python train.py --encoder_arch="shufflenet_v2" --model="contrastive image-text model" --dataset="views of escape-time and Newton fractals" --train_examples=145000 --image_size=64 --crop_scale_min=1 --horizontal_flip=true --translate=0.12 --color_jitter=0.2 --tokenizer="word" --vocab_size=29 --loss="sigmoid" --embed_dim=384 --encoder_norm="batchnorm" --encoder_activation="relu" --encoder_depths=[3, 3, 8, 3] --encoder_kernel_size=5 --encoder_stem="deep" --encoder_widths=[128, 256, 512, 1024] --text_encoder_causal=false --text_encoder_width=192 --text_encoder_layers=8 --text_encoder_norm="layernorm" --text_encoder_norm_position="pre" --text_encoder_activation="gelu_tanh" --text_encoder_mlp_ratio=6 --text_encoder_head_dim=64 --text_encoder_fused_qkv=false --text_encoder_bias="all" --text_encoder_qk_norm=false --text_encoder_parallel_block=false --text_encoder_inner_norm=false --text_encoder_positions="learned" --init="torch_default" --residual_init="scaled_by_depth" --optimizer="muon" --muon_scale="match_rms_adamw" --lr=0.0066 --momentum=0.95 --nesterov=true --orthogonalizer="newton_schulz_5" --adamw_lr_other_params=0.00081 --grad_clip=5.0 --ema_decay=0.999 --steps=6000 --batch_size=128 --epochs=5.3 --lr_schedule="linear" --final_lr_fraction=0 --warmup_steps=120 --weight_decay=0.05 --adamw_weight_decay_other_params=0
Rows from block 3 of the image encoder of a small contrastive image-text model, named by matrix and row number. Rows with one number belong to one channel. Each number is 500 + 25 x the weight over its row's rms, rounded and kept within 0 to 999. All counts start at 0. Numbers have three digits each. After the name is the row's rms in percent of the matrix's.
Before each channel's rows are labels from the 100 images, of 14976, where the channel reaches its highest value: "top examples" is what is common among them. Only what is clearly more common there than usual is listed. The data: views of escape-time and Newton fractals. In brackets: how many of the 100.
# p10: first pointwise conv (encoder.blocks.3.p1.0.weight, 128x128x1x1), inputs 0-127
# p20: second pointwise conv (encoder.blocks.3.p2.0.weight, 128x128x1x1, transposed), outputs 0-127

top examples: vivid (47); Julia set (29)
p10.88 094:454501524502494480521544511501464535468512492534526546533465476519513500533519490519494470571509545501508519497457467474458507492504525465492498524520446525521479463515513510500466523491495495479510525486534459484470490480493464469510468518454454502467524544506489501495494493497502492478471483496480491528526536486542548451490519482513501501507460497519498494494546480510536500507492
p20.88 098:515484524529551478519517504524552441471514508476467494491477491508527488517471503516489508529494525481506495509519534482487512477503490522547537566497527508504484506503481512520495467530462499455507496478525523484516477446514506501492506499537548488523542491487517487512507503503509472450444526474499485546482516474514510520511561541478471530520526451504483531468480515501505491533481

top examples: vivid (36); Julia set (28)
p10.34 107:479472463456517490492534527538480513482472482493494489500477499523491495500502470477488484481496487470533515501463513508485519472516453512484583522472507475518514533528487505490476519502493470488479525507457468526520506481488511510465506483483509484503523519502465523550517557505510529472472524497506461516460562487528525476476497510508524496487449539484571513512498482500487475464459
p20.34 095:473535507524463541459510530458489513513493467473511509519507491501502504520520531491495518491513462495520511477491486541466499486495546482478493456490464502496512473492484541488507575537496525496483511527460488463490491477524514507518483562562522486444489505477529483525529551526510444505502482505509466495518523534505495534484508524454498504501492539529475504519487514527505536515508

top examples: grey (41); Julia set (28)
p10.63 105:485521529448507508495539511475471468484498503460480516542516506474551530475472521475512495504484523491519494512534499516499483552528497491546528470488455481537492524475524504487511496481515524490464528465467545458494516516491534478497525483545580489487452484521500485476524508459499476531519488487494486496527486503444485510476495502483504509501492518466469461516513462483522490507467
p20.63 109:486469521506487548468559491487502493526536477519485498528534516508477519478488506533494484532501493479488552474495533519549478482517491484539521523483479519492526497518484464495483520517478467476499499481468485499536485475500523468501469480534464510495532484528466487471483499492479481524476504506517489477470515486501528582500476510462491490490530492481450509508485551470560447525489

top examples: Julia set (34); grey (33); cubic Julia set (31)
p10.35 093:472522494514491493515474496513481545487506518506509547511507463506507518526535499470481516456506508492493474504514571497474488462514441484564485516493468460471531482501491482491538467507495531454517501482493499517492484504496501493530454497478504512501475492516500512510452501479486484501482486504557497464477448421477505527464522458515471485493479527527505501445507514480491487472505
p20.35 095:508522477507493506499504440493488500520479457481499492478451456495448521512501501448514447487502517481528522470477515510512508499460500459493456495527473500534494499486497489494466515476536509483491488516468490533498530489542530505548483475475534480453530510528482488515502563503496455504508502517510469492516511539489483534509503478456486474517489549499516477518460435463501488500497

top examples: vivid (38); Julia set (29)
p10.38 100:486567552486457541513488520522494482495503502531516504475532486508508508510524495480472565480499521468516533483518485505507553535520504508524512494517492472496539500458500480535490502453495508509490475456520535507497509495517528534507520494494485485513493489465511516477440476474530515497530546511511486495486501470487576471488463528489511474498475535470497509522457517539530498499460
p20.38 091:515518503503514455511496503483494499505510487491555476455516466489525525494484510520481517485450478484493440490499534443481530495521495529514509521489551495508509508508457515503501539522477498514545514514504486496488493550516510457505498454474498534476499544490518489519492491473491511508506440437489522504482515500485532532559472467529483506511486570491519503521487501560492507486502

top examples: pastel (47); Julia set (30)
p10.24 099:486474498522533507507468486527472542468456507497481486468484474474534513500493518490539538548480511526484512487524516518489517465486473471505472498466551453500502516539479506501531492462470499560531477508483485500497447479506481495520566497548483517503480520468505502535534457469504487487475466511507507501444459514511504490460521476475491509502476529486507472492518494460482520491519
p20.24 123:481486503544473503528490458485508478500531477467439518498463465472487478542487489515493473511487473548493473506506510519511480522479487462489514485525526485531474460502525496487473502445505518464544514501496498501536533561490513503479498513504519534499531496540476502477517478495531496467483503495451439505465495500504515468511521536513485472501465518510469443501496468478545506501455

top examples: Julia set (26)
p10.25 107:506514509489493460512518493555487535521522521477508455504464490489516481469528482520481516561514494555463536521511503523501514506483475526521540501527497505497496517489517487508481519477513523515499497495502550530505474528511520475513485527508500506577501510521482496511512487495526491493496510494474459535465493497427536501526462478475461517466497484551466470479528445467524470517501
p20.25 090:488492485494451510473527475536492511542486517485496533481479521499510508506500491478491489484503491518458466524504531513511481507510501504481503509506524508493516445479497479498483501507505476440530511520446526523533485475469542509469483489500492525487521500480509467495555530486523455495485509571466457507492510511465481507495441505442527500516481503481482571514542524547533517490500

top examples: vivid (56); Julia set (28)
p10.124 094:520509504494471480521525529491513501496480473483498438511461537459485535464520517468512466523500508494522494482488499538521484555494486469492516480481536482523466514520503517530515504504525495455494501518525474540515481480487461470491491535493519481544481496543507507486494534496519479506536511518467529572526505493445495500511498503473492538455485473467468553519482476492503484480554
p20.124 083:522528513458510504508513497492497522541474458517501517551543473502537493476510482475504475453484560492531462506531473488516487536509439485498524533466521495516565483458510518518484523496541491482543498461499541513510507511540515519490499508533450515496474519508455519500479499534516458519484503491486478501519461491546510493500521547500506489483513491504502503483531490505490499543463

top examples: vivid (42)
p10.91 099:507460522538510479498500494469466525515502481506470501511473483511532488486585531496474555502504483506474501512481515520472493519499493480494482503450495514549454523507480549443478527501526543473497511525512488508498485448493531491488511528523480476490531489531501496483524455467514518503509546489531497458486489494494502496540517505464499519484475464553498466546514472467483493512514
p20.91 093:532498497497483520506518480469517492492514505524515523529521551516516512521477497505482470465489481552440494491551469520479537478467508514544468508498518487463512549468527476493523486498545555505518444522515490525471522514487509468525511503482502506512511478529484499488559494486531530509493515523532495523497454455460482519514472493493489488465497467531459485514485481474525529491456

top examples: vivid (49)
p10.61 099:453493475506499504483550515464520495487475484501485480545513547488516535491481473529497484513486481493586510494497550524481515520504486498505540478508479481507480487442536513517493534525497481487502499493466448532512548490512507443462441461491503519529434515483483501473493489496528480508511517466467490472490493501480470509533501481488504481503497489485528512500486505542505466485532
p20.61 096:515457509480531498521509530459524507510511452475467513503474498507449468459519486462500497482511536513487506494565533473497509530465485528484477494519497502500508490472540515488533500520522508510480550515487534479494529491532526498495550480532493501529504464489462524473537514541470486495463521545461436508513494501476525505529506498474531506469480503508521506518549462481517495510532

top examples: grey (40)
p10.36 092:508468485506496480466480527496516483507498521471497507516512511469453453505470454504506487494472519456494492512491491499487486510508485454477519472460481482460493438516486481512465451509508503512490459452481479482458514535470482461497505518492470524489518464536474500512482481502458487462518512471460502438474500493494429508484499485489502449554471515478479478511480480489510494515480
p20.36 120:487509497502506529533532513472498500514510503509477499525495500476510477507502520505507475540476477539491522450525477480528507532494535484519439540492509506519531531490546522469509500531505535484511478469472460481488496519510537527540511522483548521514533454520483482552520528491502510479584497511535490528484453500523525523515503460483481500488512532479491498511455500506544522542509

top examples: cubic Julia set (32); Julia set (28)
p10.111 107:495511520501522477497519495446473514477495491462472475521514534479515485558466475487474470503473504509494493519564473466464505479498500487531475483504537495515511487551476502516484525515504473509487529523503579525524543522495503531495485504493514490519514517464503486525515559478494511528504530459466525506475504485455499568519500491479487491533501489524437516499459502522503480506511
p20.111 103:511493536509469467479499535519501494473509528492499515483500541511512472455510497468531483520527489507499545528488487450498496525483523519459506514480534436474482528483494522478535486534505514459503498501449483523515497466494488484487475537527539508520529499503556496536472508499461500481465488488498527516485531560488493531531533460487513496504491517462484522523477483564514482532533

top examples: Newton basins of three roots (27)
p10.57 099:508460478505471537535476500529498494446554490474481532516474523478485506493459455487496484458491484476470527475501495494511513528499518469499454498499497491450494460526481472458548473491514529460530447533474467500504499512492519491501520509536483508503526472533514469483499511472507478494482472507480449476487490477520465465515495484475492454455503528467460495462469513508503493496470
p20.57 119:499495481496486482548523513492519488485483504528502500484512489512508476518512487524506537489511537516490513518498444540524542483504507504479489489509562516501484481511493470510511470495484477533510490535542522483474503506495504526505471490492546529418467517542503410478501544515544535485489504537503497482473500478489497514487529456461496493485514489491515521492506521484420494491478

top examples: pastel (46); Julia set (31)
p10.68 101:538462488514491525460557509462522536503500527475496510480533511497442494478565491504500490481521508517492463517484461501509488499514431500498450515459502524469555513505480501471498480475525467522482498500500470514503505510471543483522489451496546478483538515497466523494526494541501475505499489516547516475493503513486487490459486535486487517485482491492491479461513484542464484537477
p20.68 089:481519520477504471519508471507520514518514504486511508509524526531488493525510455485506517509484510520531488514506519512499480499500508503529523501509526511519474510504533474485495518530520551485522440562482491492513463532413491514497500507512522491507493487496541514490535483500456530471574519517484548526492438485487544476458500513526486476507484453475512517479487515523517448523477

top examples: Julia set (27); cubic Julia set (27)
p10.77 094:479526497457537502550524503483454530485512483504498510496483469483495532489494468503489524519495508476476517490541537560503526498515491493533523537526513509467467521474501521501522483474505506485557510476476510510498470473538485466526518508467549462537485481466522517518534487520517515462489510484469497538528479436524511538504512508504496492565489487530472512479509502470543483471521
p20.77 088:529500483525501465539485535524531477501509518472469522513506504509495540529503506536522509473504506528487482447476474524493509436501460495522486437489500512510493516545518482499535496485460500540500504514473539526542498444521515465485513519551533538519517449511520536516484501505526463538481542492494492482507480536546490498503505515510494513472497484509524479464484513537495490530470

top examples: tricorn (27)
p10.4 098:497469472518523485494499488497490487536476520505529504488469510500456505523489480506509505481558514484469545527474497548484520505537494523463464521453511466485513513518502517513537488486496520489467509501458492463494475469519471542515461500508536455527450528550500504563517469509492489486505489490516483525527471491464454465467486442485495486471471499481475517490483459498497516470494
p20.4 090:502509478505488497516496500489518533521496505497501511559486505499522509507499485517511490516507510503522485501450455483503497504471457513463557445558459521437545468465486449527521521484512550499509532521453526477527485516522498496480499520494519521519516509492488506518442488490482525481517542450491505476470473508542489537504513541502474517509501472524498494534533516458514481524497

top examples: vivid (76)
p10.46 096:506493550485525524439468507461532499484481480545500443490480478505511507510554489500480496495497480548488505550504493507511468503499563511484551509517493501528471495467493443490502516534490499485500513492493495486462512457502550480490460479516547524503480506517464519498490528486491514518507536539503507466491484492514563481491544496473493517529478497494492502528443479530484502502482
p20.46 085:496502505503500550494573435478493456504517477495499490485493488483473514472492486504494517456485500502515496544449503458527538485529535501477453502528517528477469500522492518510501492499502494527526468550518507503511499507520504462476513472486505530508554484463512512506502467516525470526496495541516488540455510521510453503520524508559502479506500455479469522444490505536493499524491

top examples: vivid (55); cubic Julia set (28)
p10.45 112:483468446539527517498481474493477487520575516499526475521543505521540500518520510504508512516534504455493478533482454526491455513490538461478487500466519489479514523509506492508477472511483507484544485524500516484487484489510508533470475506517480492508522506490574498486470509495473518513507465502507527506486530499487533480499550496435506488567497462485499510485540489531486471519473
p20.45 079:534500460505499519489464535509538517481481527480499481520546498529492492526483500477452536480495537505538498470474513474506554497509419509483497487486532497476510493521468506492523518476500508500499511529503528516482469490526513485515459409491514481521506454479509512544510496489491504457484480485498476507471525499506453462494504505522497460517527468551476512499515510470502529510545

top examples: tricorn (27)
p10.15 100:504519441493474523501551525478476500520525506475528532489542523524455506522498499519526515468503502476533489517480544515485486500519512508426512486482485490459528488497497524493520474507506485491520498482489510484478490532484467511526491516478494525537471466511485499526482555472519490517506491479445504496466471466445434525510528509495535518473565489492502480475479476523499475470489
p20.15 112:470487475502480548489470499524499485540493486483521484450476508499516512493508487467498477466494517471464499551488465473445512474502508524514514486520492508535461571491499517465484484481469493480461498493489524483502559490497505489520532489537533509505461537513505498476511466526478511504530536485472487493530546473508482468494532493526481462490537559497475484497524502553483481534506